config.yaml
arch: "vit"
model: "image classifier"
dataset: "histories of elementary cellular automata, time running down"
train_examples: 73750
image_size: 24
crop_scale_min: 1
horizontal_flip: false
translate: 0.12
cutout: 0.4
targets: ["rule"]
num_classes: 256
norm: "layernorm_no_bias"
norm_position: "res_post"
hidden_act: "swiglu"
mlp_ratio: 4
head_dim: 32
fused_qkv: true
bias: "all"
qk_norm: false
parallel_block: false
inner_norm: false
patch_size: [4, 4]
conv_stem: false
layers: 8
width: 192
positions: "learned"
pooling: "class_token"
label_smoothing: 0.05
loss: "cross_entropy"
init: "kaiming_normal"
optimizer: "normuon"
muon_scale: "match_rms_adamw"
learning_rate: 0.0052
momentum: 0.9
nesterov: false
orthogonalizer: "polar_express"
adamw_lr_other_params: 0.0012
max_grad_norm: 1.0
ema_decay: 0.99
max_steps: 19900
batch_size: 384
epochs: 103.6
lr_schedule: "constant"
warmup_steps: 990
weight_decay: 0.08
adamw_weight_decay_other_params: 0
Rows from block 5, named by matrix and row number. Rows with one number belong to one attention dimension. Each number is 500 + 40 x the weight over its row's rms, rounded and kept within 0 to 999. All counts start at 0. Numbers have three digits each. After the name is the row's rms in percent of the matrix's.
# v: attention query, key and value (stacked) (model.blocks.5.attn.qkv.weight, 576x192, the v third), inputs 96-191
# proj: attention output (model.blocks.5.attn.proj.weight, 192x192, transposed), outputs 96-191
v.87 099:473511534448515543486465541491460518436507534460472498444451542515543537507538537501462485518509602468513478441436530534537512534549511521488550474432529534427479525478525535490488595534542523525512547518529458584526471454529562480467542529503506472546556472543449518527452569474532473420
proj.87 106:557572536457500464428475519477445539496453513479524512502515515484557490532535597516448428551407477538579532560509558560561559516443427510480488477488620424499509525559476483518513496479470524499531561585535497528430487515484485508462495526451573466449503482488467460521578455515539518479
v.88 095:568422457494462455456508485489519497521464477522445513478570479552468439509435527538506478523506563528540506546506477501541591524500503548550459511515506552509466511458449542453532487400498536507483477479422479580555548470510418488491463518509521478464542507497525507535455488469512473444
proj.88 097:430391452523467561543477508557450412545420428481527479482513554572514523474475448536594458469514600481505460528473507503490480564444458491509510505523516539424525501553478478489441534461532553419403490498500475541541561495522589526448537452534505482461502444532494549487535419537549510507
v.89 097:476503489455540454531450423524542457411486447516555455503575462505466472472582521471519503497452395503516474467524566550567543487548559533594567462524478540534442571576514518476483543495464531511464480478559533549511502432506547483596483513488461451461421509546510511484506533494431544512
proj.89 096:517493525461567481427551493436619491510507468449533453574581450562537470461531458531522478542476457420534496515437543455483431504506527538527549527477507513514541516483471435476492568510501529536476535539578446453513488502534463409471533502495511526506476473507373457472538476472478482473
v.90 091:468529548533428457452536473551500536530457474520465529558469480464440546540516511509514493527601497520491395525503431445475478549526429611530493542490502491529443520493559532491512527513508510496499506472505479522572439477483424496480468546528432415510480507423469509502547463550488509466
proj.90 094:437479500512490516490495416513525498441474502532488506525504435550467563507524477509500442464517448550481491485569537482514524472556495484441461586485435590586465478526529488441490459495523467491431494498494562606502584517527500508505495577558497407442495550483475511500449392447493487508
v.91 102:430514505499528452526411454475589592416463510536481444431530523479461541454475551505474496456497535595473541548465474493536490512444512481463450502593554516483517396530508568554467479466466466502499406555524511446477526519436528530399526492483463450494448467488515479507531469482488501473
proj.91 101:448467488549534539535533478470569522397495555536444550472474496475464522567494462446502539521496559487497517545477464480491457569526509471529464522554502534511492484463437586480445539510600445415528478518529494464507471525516518442415477492464477559445472497456508511538413508478529478514
v.92 097:477470477532521494429492490552494571506534473497486380507535417495495517532593473523563530485459459447403563535469537560497484507505500494497488504513542515489507532478583503487451507500499446458551500446473483479499541555500527559392463437508480490578559479426571425469474510541492552527
proj.92 093:592439536527463469457505538498509469485475462513438430505528498533422504509507517527422568478435543428424519558494410525496534493561536443491550470539512488480538474494476551548528524497528447494493527513514457439479403528482515472466506485574468487456542469499487459481460539462515563481
v.93 102:472443525541508545482469459534524491516438530456516423488499494458455516534546485571497505443444488523512526437515436444496529508452521538494549463490446441542470461569468480496466489488524495550491506515485546566419467457431544473505517525588494426481497485449469472496494554475451552568
proj.93 104:461469528497552537491544435526563495501565524556531449503510462545511418435463473492533457549483497505596480445489557479431583519545510527432488549534533593490456494532537532534478499554534529473445484487478514540503515484431484440535501486495530441472500520446490456420493465527429487583
v.94 104:499481496469486482430525459513497494543512565535480467524586493495498498472484523523473543500507495493452478608557475534514578560501546463478509489521528550520549505404498426485456571446531476450506483495460479486465508535504492555449557464512518538511552498539500557506512490541466531492
proj.94 100:471487519494488491494544461509489484528552605561473586496473567559408513464461500499478500544446448499492486503560502511510454487528463529547568455551588500499543508583427488535507468503494511480415480477481503493553542419518564567392546497547498494519515485435511443477536472612463477496
v.95 093:468467517542482509429477579538480472455472513530508516450525578508570499468556516544499456515451441428620456520534536517412543433487541544534500509457469471523568493542524509454538407477494446511479516499473528501524534576483504513447505512487457503532465548443498503509454496497426465536
proj.95 097:448467416513478526564409531552485598587506459512519418486535451538476479449515515480490514443516484505544467464468475441417575468553518504453523501520497470528570514530514490462540494496513439483437534500507477417577495479522502525454520481496576424464501496608523494483508547515408564455
v.96 102:469546561505449533504488547517515476544568514545566471545389437474521517542531485511555452478525571442530450542441551440481517545483527469544515559494437521448444476557517482510443435528525516530467531571533503505548544442505479469566486482522463432473573555509454493524521478504476447496
proj.96 106:549460560581353559524416485538581478526426446445487493557414490480510489502566495524583542521556591513522525530483499538491463468441503548510448525501494546500535580502478521495512470512479537568495504521453461453534552513507478494503487510482532518514467501486533502471538516477427524524
v.97 090:501463501516477535497519507444540530505509467465492456479467486496516502531525420590505457521549559474464525507519475400585460534464519484495567439502496493512519467500522469548541504527472516497506492504522485512485559540488547512521526512483458419468407452479479469574531466507494446510
proj.97 091:498526506507519446434476454543546499458523487572562512502494421492440493543495548505527444482498524490467450505489526448531546494535468501529452408505541515478555482518549471500488480557520498539569498531512481525577502515557515436443478521462435607481471483518495446512498546504529531423
v.98 097:469492526494510460497559474478492545500464577494461494513478515467509541498430468512471449575519538526459534498526455443514485555528480449522486482513460512434486533519488474487533473463497525477506484547536625543446516456599612476510512567447479421482538550577505470531419510519510482519
proj.98 098:460519504445483517484458494500523511458553541493489473536467557477507537533456492567471454517484555535478456553461465403446478523538439440526455469486497481472440541531420522469521442545456575508561591526524494540544460490510551501490563544484479495498535490542509481453554446492490518514
v.99 096:454514417445482501475518526481540557501561501507450496514536517425470531495515567440437493514512450521525480522494508474548537555459410523538491530539462505492483498450530537540478443472399516540495481552520541487509501422442444443561540519548543445497538529516584493579508523507529545474
proj.99 095:509488512418496542495459508466529463474471546430417517442507454476430548550533516541538555493453526516527493522469460488574492501518513455513481483520384464486517517542453519482472487505453520485510465572474526488517498463498479577504515523540435529536486500512514506583478432508519502464
v.100 103:550529450468472592513462507492533504519453555544455416471531457472482505474516504528472508439529530483525496552463558509585513453548503554481455429455523460474482564462566469480502567534423430448409492491485541461487545524541486495515516475527495433443491585582466558529544498517539500458
proj.100 104:499543432480537549539496461519527446512515589510532495524476487525553498517494511496472517526517488456613594479450537496434431490440424438500489479498602450480495507509577458501501503493458492495454467546496473560480548544474516490561444532555420446503480480562473562486470535486466517525
v.101 099:501458535544426466505556505522426466537490476527461569521435558495531543452509452393482492504445520514552487561477473565471520498531513467509417496548478577510532488473464435403468454459419596446500483518518520558479554429488480502530465528495468450516512490457514521527454550513497489513
proj.101 104:495466554531508519514528465531540505527524508499537579499552514519511528490569555487489508460566463461514481584530522496531533495466551486445468511469440529482499496461380482519508447427467541533498504483479550477458550414482432506564408521430553508537501513522503421504516568538461563474
v.102 102:580467404498503459478512529515508535460515490516399508533552502487534517430483457504540512450456537520419495579382474530570489458493444480556473520515484504501463552484436496429509551509488559461452453485452467466451545542446457543473488434483502468458487513473501579468504544562504520518
proj.102 099:422440484466536490492577468471541501586520485549501483474554433558532454439537521435505508557465481549534490437465538495493525577472539427495500409484528475551548494422479434512494531510503503405491461510551534504430510470549460454549529554501514617529488474512558456457412506501500530519
v.103 090:526443504476568528462531507542454491571455453535526518569466503517474501473550475555486429481533461545521471490398436497450525530495541525506466518436444492514545516522495516389524533486520565535463484463520476417478473535448534480450465534519435515490450552477486486508570581561511479482
proj.103 094:488462480458539487560568508471513528495420469532519474583473535541490506517534560464547521495539469466498479451419501448521496496427536506514506489549496475535492469441496498479520498546478526524513538495524526497493526481469546516532515539411478469455540529420477479456388571531452534529
v.104 092:508496427462475471504479491474505490506492492497466570434516531505431478474498528490465503514517517564515515499462484424561519525526530492537478475511470440545565498481506489459501566551570445440563523446484487541499495513549477458506460546497477543537483434495473515537472585502570549544
proj.104 098:458528481512579536582549501525506488475451514510477525406518511542521533538541534469478499456505477504488598496456517445502502476485499488506484508484435487485533517476517516487512535570507468519541522543517560508492509489522547518458528523486395487507526461512463439537454514404589452495
v.105 099:497490500505494547542525480513551474582462400522501447549524455464450596457547435464528529526464415503489526465564481385543461588601472512485501510503458476508410506513499511518469512484478583553477515588550510545524508483499481502536537533439421536480445473518515486477541444518488452563
proj.105 100:460523477451507392426573492437569474482492491500547582553451440462408473466489501524535421475504530497475532458481484467535504503542549560485514500508473513432465424485453540450506472530554549481516512514494526529482565498458552496488439527515517486538536498524483571480521508508520444525
v.106 099:518427454480450412481514500464461505546515442464475479465498465543544514580421545490538525535476595566481480512513532565501511446502560545536484513410489530468498487520485527432487501485517496460449507429508493474569487538487474450576517545492508479380559572537480474480532462430462512479
proj.106 099:505477492518461464544546525528517553544497477518435443544488494494577590428519523431503535507519459500572472483495543544578464472531475532459495473462488492460537561466532478528495501557520517490457504571475467521522528508397518510491524587546541444477494513488490445466442536461517385567
v.107 103:559487490547416531528482479556464492508507518627506456539411543483513474464489449471520535509476496451561579422538522494475456430498531442460499558483517489543461549562399469511520467482560516548484538478522463601535458517496506485464493493523567524485507501468473508555495516532460520612
proj.107 101:448503522499410595447478459517432456569452476564543527476458562443497497494534483419506526564504489563522545511518480427471461456469545488543525472512533560519458474540442461480566445393524517572500494485544463481510525505482472517454450503530522520537615538472496505434470536430552520502
v.108 098:496482530463509548444469453462550536515515506516556511464535515491411514503500487411497572461514459474473451453491484516553512500564519569546515541545453461515510467486512435619530489470575461472443550556497518504473535524512525472439480447452444422459516520517518483542547492521427469506
proj.108 097:561453528481511498490492468533544480504537502588519526455477430487469497524506438515455490503534537460466463447523492546524509466567531481447528511450511481490456510511499543468527508436502493473489538497418518461415503534501536434477494500499493501525521531514465528530514629545469455486
v.109 101:467501447456524469533485499526502551471434519474457534529509527482479486474553444498523494510506502510482487517508493451523545499523511481526472480564541491520455459521562494514477453452494380502488511459484496501449490500503456464515547434545546461463449536511503532528414525496456510482
proj.109 095:466485459462518512512437515475450544520487567496477489536515484526473504489445478502479589453464536451448480571554482505549523462506479490569452567557520386543485450476549510438521503488486504405462488403501475502473481517424555470514513570459577430494455533533490524474493448533499477463
v.110 100:550449550420465481506535544527433461431575493507546473562487510550524497459526509493421572502416536505469528542465535559486470544481480536471533432517494522488503459552467496484452535593552508452463573512456522449516442535504562510470548535487551442554498453554419515508498510522467510451
proj.110 104:512507515491467463472462508529457467486530490494531483439457508516499465439466570482576504468514487458491533545483501551496488474535519552478541450510509569483534560531524477482500561531463547512455499502496617526463528502487458425447579530451527474560451470491447458499489488440486523498
v.111 110:519544444564489452457482571512519440531548452471553565529438580521523483501472603490416502490488505470546494481532473578518516443536563595483440567547432541503493440524502474488469541488461476507521519497529525508544465408530452461424471523517508439522545446506455534453515514491506475479
proj.111 109:499477491478429504547471514529481457546517521467553515498433512485462492460563556498483530456582522523485494504513473537506545457491507592500485510454467536505521541556451506564454570405468432465513542489488458540529535528488465513476505518538457467493566531481471526490553490418514476554
v.112 098:522536431541541527489436552549524449486447508490496441505502472493452547611535422499522515528505461397489596556432520532448475531496444514445488473565473522480467547499505552465441500487504523452483525427553514452456509546523499533502450517489495425445548462460475489446554448483555470498
proj.112 091:511512491568439492526489490509490454513560550513514596473515470489533530559496426519482462504507460479479463486429445587500511494462542513450461498603491526514502539432548518531470547546530587562511562427549523582552456501518510478555436536493475483451531500506471492455503463506452520488
v.113 092:502454463417484490589501381499499517481493552492412467515503526485462526470522515511506507591536562492545574554513490513565503521534452462513501511494398525524519545542485437483460523564437512463493462502499521385450473498476512511513515479521586447524541461525518555477391480506541470470
proj.113 094:561526461445482569495413454535466509505510537478498482480488540559530439472483476516498525533510463520490493520501448501475487484526493511430517488534569572447473483495486481465555520529418494524486441537530545482471504407551456467541500531567485463487485512595452417520469449473539536519
v.114 098:508487528421530534545552417430495520537495544496433560461520463545520454480527482514529489510552514519479506484487532434499465519493459438479454447413456550469435488523565459422498507571517531481519460522560533504408457549481488568560601508481511530454519508549527546553508535522446473465
proj.114 094:516509428482610534485564442528511550450542519465451465502508452481546485545537501513494464520438467512474520414565590414444519512525461429422510548542508523523517442467470451412484470578532539545548442503441560528473537446541554468524418485532486451577527500534514478493510567452530494468
v.115 102:482594499474491559479479504483485435521535462454586571495472522544417572439480526508485510470528558533465563532557518518424525582526586438531494484515540557520505491463424462530464564525485539525508490525532539494509463502451416487492473455456494576565447458556482536500494475516522504488
proj.115 099:465542434458452444514453513528538473473481530486545507549569475465460482524494532499563468535542532459475579588580485592462476483588447471483524539530500498477523531494501505457529550485565533496577541470476525468486510491485473559421474406440541514539417504581550514499575481468460513449
v.116 105:506501522442548507476501498446508568437529528543516493573519468462543470470472580543452500478466516578463434481510494438465476469462519549538516518458540515422495509462529520469497465492528526585565472469525557496467472558551515565517521533465507550471471571447455556525496553506444569447
proj.116 104:487463422489502487546531504438505513487486488476422493525500413470547504501507507526505484538466551479527511476522529452457554553521482461518567519475396402559459568492526467492483498442474493532526510492505477522486508497555457530444541526507510501499493538411581537527535555570503496451
v.117 095:446533564545513396554483505535500491542438531539557528554456450506502534450480462510449472522522515443554557515543492480486516547507509522475476543571505499455456472529558509448464501460503470478456556515506438540448524399465459546573457452450498557537561489484493470480528475467479453447
proj.117 087:531525526522444520619440505465489483553528566430512501559536467463557473505526471451511479580494537524444519491600517511566422440473536530521478520589540575461480512484508486448491489517514514454546439481477510435481553489484466517488485501455547536520548558500439523442505474463438481519
v.118 094:505589481435523539477467530495491494380499579562511490488490455495526510415499503485506466564534450459468520522542459423492531479529473558490539479516586524540462480502429514523477470572560499514521512469459504429551504523533481503521493570446507520518509539546547512519481509449493518452
proj.118 092:462490563521563478490535564527518540481505468435410482471513469448616435465481449473582497559460530495499485478544420510490474468468457498489515531558454503454533557399472479528464495524512455518525531473525465501528443455447504543429516501548545474510470513568492520568593486534487536461
v.119 093:460447492499522468495487417487494528558610518458455446552538503465518521554529510578501552508489491499504512549540508514568557552421477542454469471556412546411510547455552488417560517517452450450507502473488496450521480464443444504548462516569515478536476485526510507449543463523482474498
proj.119 096:572505460482476529613460451409473473497565502531522444485515510518486514490536520544480542544455495508435485486470521535491474610501539459497489513548456462515468572563540410490500496508424515500503503518547448406438548581440530482562511492540474461490521537466476476534417466435493489485
v.120 092:547451526498557495446500461550466490431454559454457485542467510487515510531482483533474558515503480441459506451430488492511467492518509490499468463541462499456458542518506448390424517498531525454434528444490468431490491432530625538509438569465444497515497468467562531506510525553480486556
proj.120 095:536397499479440506481505512526517505475626471473521457458494454600523422463564484483503511537488499412430461502486502483483527516522512544479559471476474471490438509411490494572404528457477535520510560517513497486458464466519525467507512491484499552510488595432408432559447469516503514525
v.121 098:500467535514448492513534520508582450498543500553509437471470571411511517516516457478531495512506486488503489593531528495520530596421526532568482489529439496484571525493515560517506516485451547483502495508488479415466536552522526546545459502501480509526529521471536481464453466485551574509
proj.121 097:496495505510533524522460475492491518460488459487470585430516434553521609574573445439522518535516527474540487471399450524595479472469534437452493465549481480492455538463442489476508425422506472434494462506524440518563550481541480552538501500405581533473515506474550423539555407477493537518
v.122 098:504575487468519514501535549469498506535374529536494454517403445528478504544559467461548504564581529544518568455494512430513543437528479512521461552486562516514560502482521497530516511516527528556485535458494472487549477619528536502526529496471473494518492502525547575477508502446476524526
proj.122 103:549584518549473478453524536524506516412464505525458552454455512440539508515495490460477563516512501510475532562525468468490489576473492516498469522517514557504463482449479507510521506489487528460526489494552466504492468523451585560504479554562501504496537513552479538535506550507569501494
v.123 099:483433448452463534517510574514463431581442550479498566589522419481493502522490504436528504450571485471521472493519481592555536511486486534525509568526503479541501506520532529553545499500420528460504498482480521491498550548558422541483485551485484491554564489489524477499448471445524475355
proj.123 100:569560481443517472537451568449492468497466541479483524505493487497551549502434555458476471536632499464566476448460552494542574520508514511428490488464556509576510483521527522526512458524392484434475450484557472490424428532438403519507510496452533505545515503520542534505480482470467559572
v.124 101:507478483549459511468415589479547441461455480532495468437476483417522495497437511457447497430570498445506497573432486511481553530543486546530473442535466494449465541521528526507467480496458508525448509464506462527590507433463498457481419488584483484521556559505476487499481486515521463506
proj.124 101:529422524529434530514456573509491481484493484487535578474466528480471504533526474428512521572516482482541486465395428495523498454494509541455456458475506460507496529489445534554473437439448488529510539469471477457495514486524433626555469475481532536510521450522472445562531489418516510548
v.125 097:537573505509510507512574471483495539417519464481462518481544475486491547509458496637551414407579479465586496498464439453561509452506521450497497483484584467470519488485569499543481528551484477499454488499497481543535519566516548533504546496435560457463478545455530476453460560492468525488
proj.125 100:474535477587566417508609511435533530512461478564471452455472455461579525415525442548453548442532531516556486502531534540488437548476455447513525462447575534476456509460521523572458468579527509482465433475504523553536402492528516438535511473460472499469475478483476489542504497547542504510
v.126 089:482448503427536513530524588461581528535510555508563465524570488421573457401590525492512515461445414481553459431483424519498503497465474464496521466493584461509465598551472480461531506467500481567553476487467471504481539514463538484534457492554525538544484534493508480521513573523503511487
proj.126 090:496452601576578444497483461444456506540534505498528534451507563571548448542539524495558459513464460452530462537484491404432476472485468495442523442486492432471535512508499490443515535387509470458526509552516473458484554562511532492558478501542487466518514571530493569511496540525464525487
v.127 107:489509566542467510504489424482471539483489448469512493567476500516527545533561510402514521509570538457507495507475514475473471551499499477480547501500519556533475496466538453537583543513510472565521505504548498514503512477592491402477537544510489471529526418558490495509485514451557501514
proj.127 117:493496553542521479476505479565463453431451554570570552545502408461475563516520596458491493517504518527405533520582440441510520492422518500513537514424476550504467484494535584484485481526521489514526518552491521469455448438445485476479541530540545488448525450472463506466491573449507516536
v.128 092:514459453493519465432507525499456538554531526475505524495438598442545465522497457531504520497503516535582527582519494508515558489470524461449449547517605512449622451500508485528540464443514506518596469489470470492487523476452446573447518503483473500540458460597482545506478500542527485520
proj.128 098:442526478532511526481480461517501586454483500489478474479496516536565460437467472514486490529508536569500494554421514493481460582516491547538577576517580488510523502540435498542509500399484481487527465538460462416591449464521434568503520521518536540498519455495479555483451506571448498499
v.129 091:459467531492473536493505451484448524519463493480495437547484535539521507509556475541473531520453481489450542520458444535485513509611507549406490510591468480461465512472591566516498516515478513464502509421551481435453441533447490556471453586523552489517542500487480494529453521507534548457
proj.129 110:495514552487528476452459514510445452533466529482518545552420454521527516435444529491488541466487510517483499557475464576496605478587546577450500478520476508532479619486505459511429464484596461535491469427512541496523521488510443534498413574556480474504529513556465492530524493469519490504
v.130 089:439550440530524463478511495508508472406578499515489470539534516522537537488499512523490448492544518471526472472496545531497443541524468470598505476464468499485544496520479443555487572540497523444487531507580478508499462522523528404496513503574475544454470522466514519549463414560545600551
proj.130 090:474479563458505452477583427516504498576478526496470502535402458451504484460506496536449468476496461512490486473495460478503516473530443522545452488471504530525478502512412528524517523535553535520514462456578515530408489486467475476529586467580521440556486518490472534555464466478563515488
v.131 106:539558535532513525497492536502551553443515482437497474477536514526483492526464506578466599494514481565501457481494476375535527465538436479578434525512501416474424535514511521475555471461525490463502444483468575445486468464499449496526477556405547482491505452492488429509488577499496496438
proj.131 110:494526482538533558493499482557523520442510512468535459461469501502484533451428489484485503459497479518507446498460528417508552529480520514490489453448482446515484493528533458452536572541538587483518482530420513472566428479517478535429492494414535513534569508557552526501459538568440537553
v.132 102:504538473499610514470553447456427508540545452494512513549462502489512508463465479512620545511393448525516492492492444490445527532521538451579453477481498465510553549558514528540490534513492492540504484517509457502522544400428504419536507601477427492517502483530532398553514502492493475476
proj.132 100:470554441447529546480609459456525512537521491459501438553511448488516513407479528527476465565487550538549550502468475478495480528494480439539536524504538498477449484552437495582488511617432509551519505516499582514407486433521509546481514491460522518454467427480527545543486535503506460541
v.133 110:532502444545487508482488531519548480519510531472489492500468544563477572447467487602528553488498502534532470483480540488507470541477502436516474471507500461454580515482534516494382520456532510496460485445483486502529455499458563519538483558506458523471527496479491499510568546536480486518
proj.133 112:479547474472561490497511515505500481456492529559487486572463430527482450473464467496478538497549507490463519548540417493504494480538546485537475453509525484447548478517476475457420482537486486473537457535521573556503462495474542527536522497519532556501451502457490539549561555464447435477
v.134 109:489502440606505488531435485517509549469477519556529598424494537444523442551466485471459468456519504550515490469496458510528510520405488465437530498547565597464516566379445499466511460441525482448578449599477557468477508475500458484466554468462457505491498455486477488492478400553518560425
proj.134 109:440515444512495511459498494452622480466502519511504535456478550416537468483475385507495547498488561571473529516463454494476553557483454449486496494459496484490592500510433504513545547531461501503551504507421486458484506461534499531496492528465523515460476553478546488488518469561468477496
v.135 109:442440500424565485504477464492562467514471515512487545513542478538482477538524422524526573539528536523484515503447488467588469522550464508509515442470558569539475474504526454475493487479552513485541462547491504522556488525566472479580495504495560546570431459494461434476528553543586607474
proj.135 107:448445478506542499496492516544536440473437561486454471416474505570519510520454442523538499515535453527453456498525472465446546451524443531477412491499503520561460465465473497514507544511513562516505486492430446471475538535449529477512529537432601480560547521522506582530535476499512523463
v.136 102:502510507499446529483516518531444382537535402448534484543481479513454499499463463427517495538556499501487479517549480497473532476522491490498513508523553464462481531510545472528497509467545569543587532409544428512516540468592474482476458606535517462535498546467465565514521546437476501488
proj.136 108:509491538470451559539508469529484502529574497587523514532507480450551514505488569509466496527494488521508531428522511433534450538532461495458522480521506508469434508608546459475535511480452595455461599458484459593506538478551491472546473422508481481520476585594510558444457499553490495445
v.137 100:460477554483446512516553524456548495497463473574514552544427495499478466496441499482488402420536478476492511520454543546513484453488439500452486486491450449439430449503429530464451472501508477496549465492458524531517541464581532630482487525492545535467502438446521511461426463421485443525
proj.137 097:499478521474350572504487550534509403508516533511526518470458558490476510538445580488563541497533486501524480501502421525565474477522531496453446490505422563486468542482531565479523499487503487504488593443508481562575490472498457543459477492526496508499564508500501485445507485539498462499
v.138 107:441590423498478418459582499539538498461502516574500587408446493534519543569481492526489500538488494501555547481548517529487433537497545453510477518526527594515538478528562537499539536546523487463501553441518493510531523478554483515439499477540524525489472476499443465404488428536531569492
proj.138 105:458585511487540463530575478504509430454481533440441546516457500526464463436451422450492485433485499459566508530551522517532465554567457532521491537414565544522514474477437546506518514441525505477478470505540485482458531522535551469505621476518519536471498475538474524528476448521516528518
v.139 101:564466510416457507515464507496491484454462418504432550502497487543544535521509552568474499528465521482411468432521467464455523503523452558529479459494474458518496449409372510509459484592472521504516457501517493497575513556536534505540464495513570520519570435498497405474514537417520500502
proj.139 098:531532510526512478527483459502507477493450529575512438572437457511489421513575545502435501491441446551527528509504458455482539569479454504472541479513469493597515499528427462544550494499425525561512535534565565579468528454458492517486464490496462393539545470440516455521536540510590483494
v.140 097:539500449500457568438506535499561565474515549531537491511553547539469463503532471500434437470499447469573471419490490483543522510489556487542497447509577540534416524505573473435469478481476510526498492466441523456500502487513576421443464467493457475479493421433493487469518530489500559452
proj.140 089:559550450520399557492524542480465505415544468566516495473442510557477494530447515532450484480474528453490458502548528538486505472478477526539510502571559485517491439505499419514492571457533541598501510503523438555463485505514529511520506498490466510481451503435490447566507511452470507471
v.141 107:451481468489500526448504489512476595542526562448462509564545426455459484507463521484420512514483523588481529439469488565528503461535507547541578505529493472444475475407511595516453580527428571488479495433452485494528501557522507500533513444468490519501433513472467487574487490487485555564
proj.141 109:542535483461551492413481538473451538558482534513534471557506465469517505492486502545529463500506465453547559558448540498484491525478493523529552541526493505550473534475481495562537561440488563602465457438475462491430524467457507505515400521527484474470505536450486470601537478502556443534
v.142 102:405477396472456504467526520427516524524468541507548514512507518553434532532520562502500539425496443513519529533503510481475455495483491512549534498472481492472444428486577570467567544510497544528510468491511474518565558515521507551511425478505501509504408514451503481457462512475513468466
proj.142 105:521502508492448512484397499558446430478509553554470491461445462503451465476497572478543504477543450502522528501495510501519547429521521518467468542535433418545527435510569523460565480489439463518491490434529468558572539541468520542498479514489523508469428547503518519474442483564537431464
v.143 097:552487510521526488489521532542497489462493454488480497478507563515451505488491506594483566474451522504513559519477540502521487493482508439471539506475584429507536581500498508514543540502476499474499419572483475495560494417413524503494542460506560498502490449543589485512526500479468440515
proj.143 095:569535547511526503507478500535499484537455531529491468549526475555515496510444532589444595490562426516453481517469498477472518533470508451567451515520465432499481498453443535515472510582500387509455429523514474502590479498482556502467496474458501500449500527516504525464429538499527530470
v.144 100:493495497490470541530453591541507494518437509511449523459479474535475450469473465495504502504493579501465517512477504492462527571561558454560375532546469437533508518518458473487511502572512505464522476502479503549530502495539442426598411486540519557512550457503453520537545485556447490514
proj.144 099:477485502493504568561497490535499523603450467483545549485527473464563456483506540491531523488538472555498544577403532427467505476522444484499511516478430454422564488440472568467472455508519508463467474513496483494434496488498540437485509524543547537533473430527463500495546516517518497549
v.145 102:519452509420478530496499502422445478454413506490496476511525530476470438561524564542472583503538517510444498519463539459436538513433519513529477491443440436521560497515423459555540492487485503489540439464497528548448487470552511497437573479567513505565457573481500524482492504552527459461
proj.145 107:443502484457457513615524521537558558490462566539523519539455521496522445536485550522500490540531479446507533480416490417434509450459498490488469531499468467525389561484535513481515591404481482452550438487526496534598496447469452445507477501543499530563507520517473483539484535498531446433
v.146 114:568486520423481493504616569518544504559480465483455445519522524504436498408433530532462481462493458443435481488526545447475480486537499495483502499556522420542466575549536485446501522460487480449442494428438395497425452497431546513536499466505492527504438440592488497548611539489481522523
proj.146 112:503440545492532530450532467572461487478485497593524511568585547545450500556459586499491533479559457439511520485505437495498515504437538550535437491474540542560470494538530504497498470465520495452490567450455490473461483542498549479486532508483508497538456485530540463536559513475493572506
v.147 124:495438450456525528447528523532473494540546503469494476509475524489530519498541516436543460502551497463528486527598514542527521541446478513474480541482412495510473498481498491545575511483383472416506498575430560484473528432510509490536485427492436496530541555516486538492431463519477430501
proj.147 119:533524439494458592545474482449535523558527488454484457501579479461518565517510449514496449492525447523511467468475516473558427533437527517452526566503454522533460507587474477457483484485477452447539491481437492451522484570472537526534546497470455528522538491509490536488443460543465403493
v.148 097:498475486500448511517446519488479536501492498464509574455436562467464533431540455473503502543467527504408473501476435507550555533436540442475429494526514597484532512502517486535431534436485422496535571500490503444459509551445425428525527559447479524533509522579473562554469574560479557445
proj.148 094:460383449468489485542419447505498546493527503396533524521469498511590553457545477488546569486511527572480529437450502491469564541538528494514516497475502485486512482547487466487470524508492468469559488496477618513499501538511482536517520534438462555524439493481430511474526455512512502479
v.149 099:516521525433515544565554466508507541504524482438488510518531562566472541489521554518517450520535523535455478521512425513480505489502498493499553527500539500546497436532437475513455506434452492483505475589543538416531509471513429505477505529457530500461509463431549509492449469526463477481
proj.149 102:533515521437454509527506471460476480470496565475531486464496580447509558513513522509488532489456512468474487478541429528544562454497530459419494489464479530509485457561401539515505505548539593471529526522485452482501508494517529526495571495479510522479574461483502515523479477538522427515
v.150 104:467527501484429505442479519466547432557436523527586532508499513501502484479420538482513447423582460489539468391526515467500511507474490455480479438536472544471523469515521493511557480473547403502533546417456480522500488559469561507550515536541552473545521619507563526491492492507493483501
proj.150 100:487476463478525514569487502458532505466547493573497558499424504551557516573495544470533490416524547480482495493568583470522500428526497514494520447465541508482521506515522432480543482517469430481530534459455546492469487558607509552477487482522502468593490502544453441438520453466457485506
v.151 092:456595462480511440494454464518504536490525511531555543488419496534451494462436459550551499506482535472496517528523524496464444492490461520485579566563565546504482453507520512571484518500524581447519532536476522438488542388553500423457499483432555438536479503517462462529482461529466486488
proj.151 091:562524492466499487491478476478577409537470534451454595505528493516457505417453446524482522490494539504458505482535492529499512566472512517536455505504475517550415459541505598488553537548472548531573469526473499473480470521470558524448561541489497554497421539501449482576531488552559528514
v.152 101:501570606469505480485480466569509457526512419540519496452504566529475530474493534616501528490470499505460553524496432466474494534506523512555493533518511469462493524475525560548470484540550459454492528518439543395537416504507545509430528554436478417516508538556557507531552548490490478470
proj.152 100:528496523515515475501479476540513486454537459468481477481497494486453568483495511497447501444446469576442508593547507492543501572490551443619526502544554430559496481521492499464526531517515512461546496471454518501571417511536549471477527498450501535465471495541512504504496468497516535646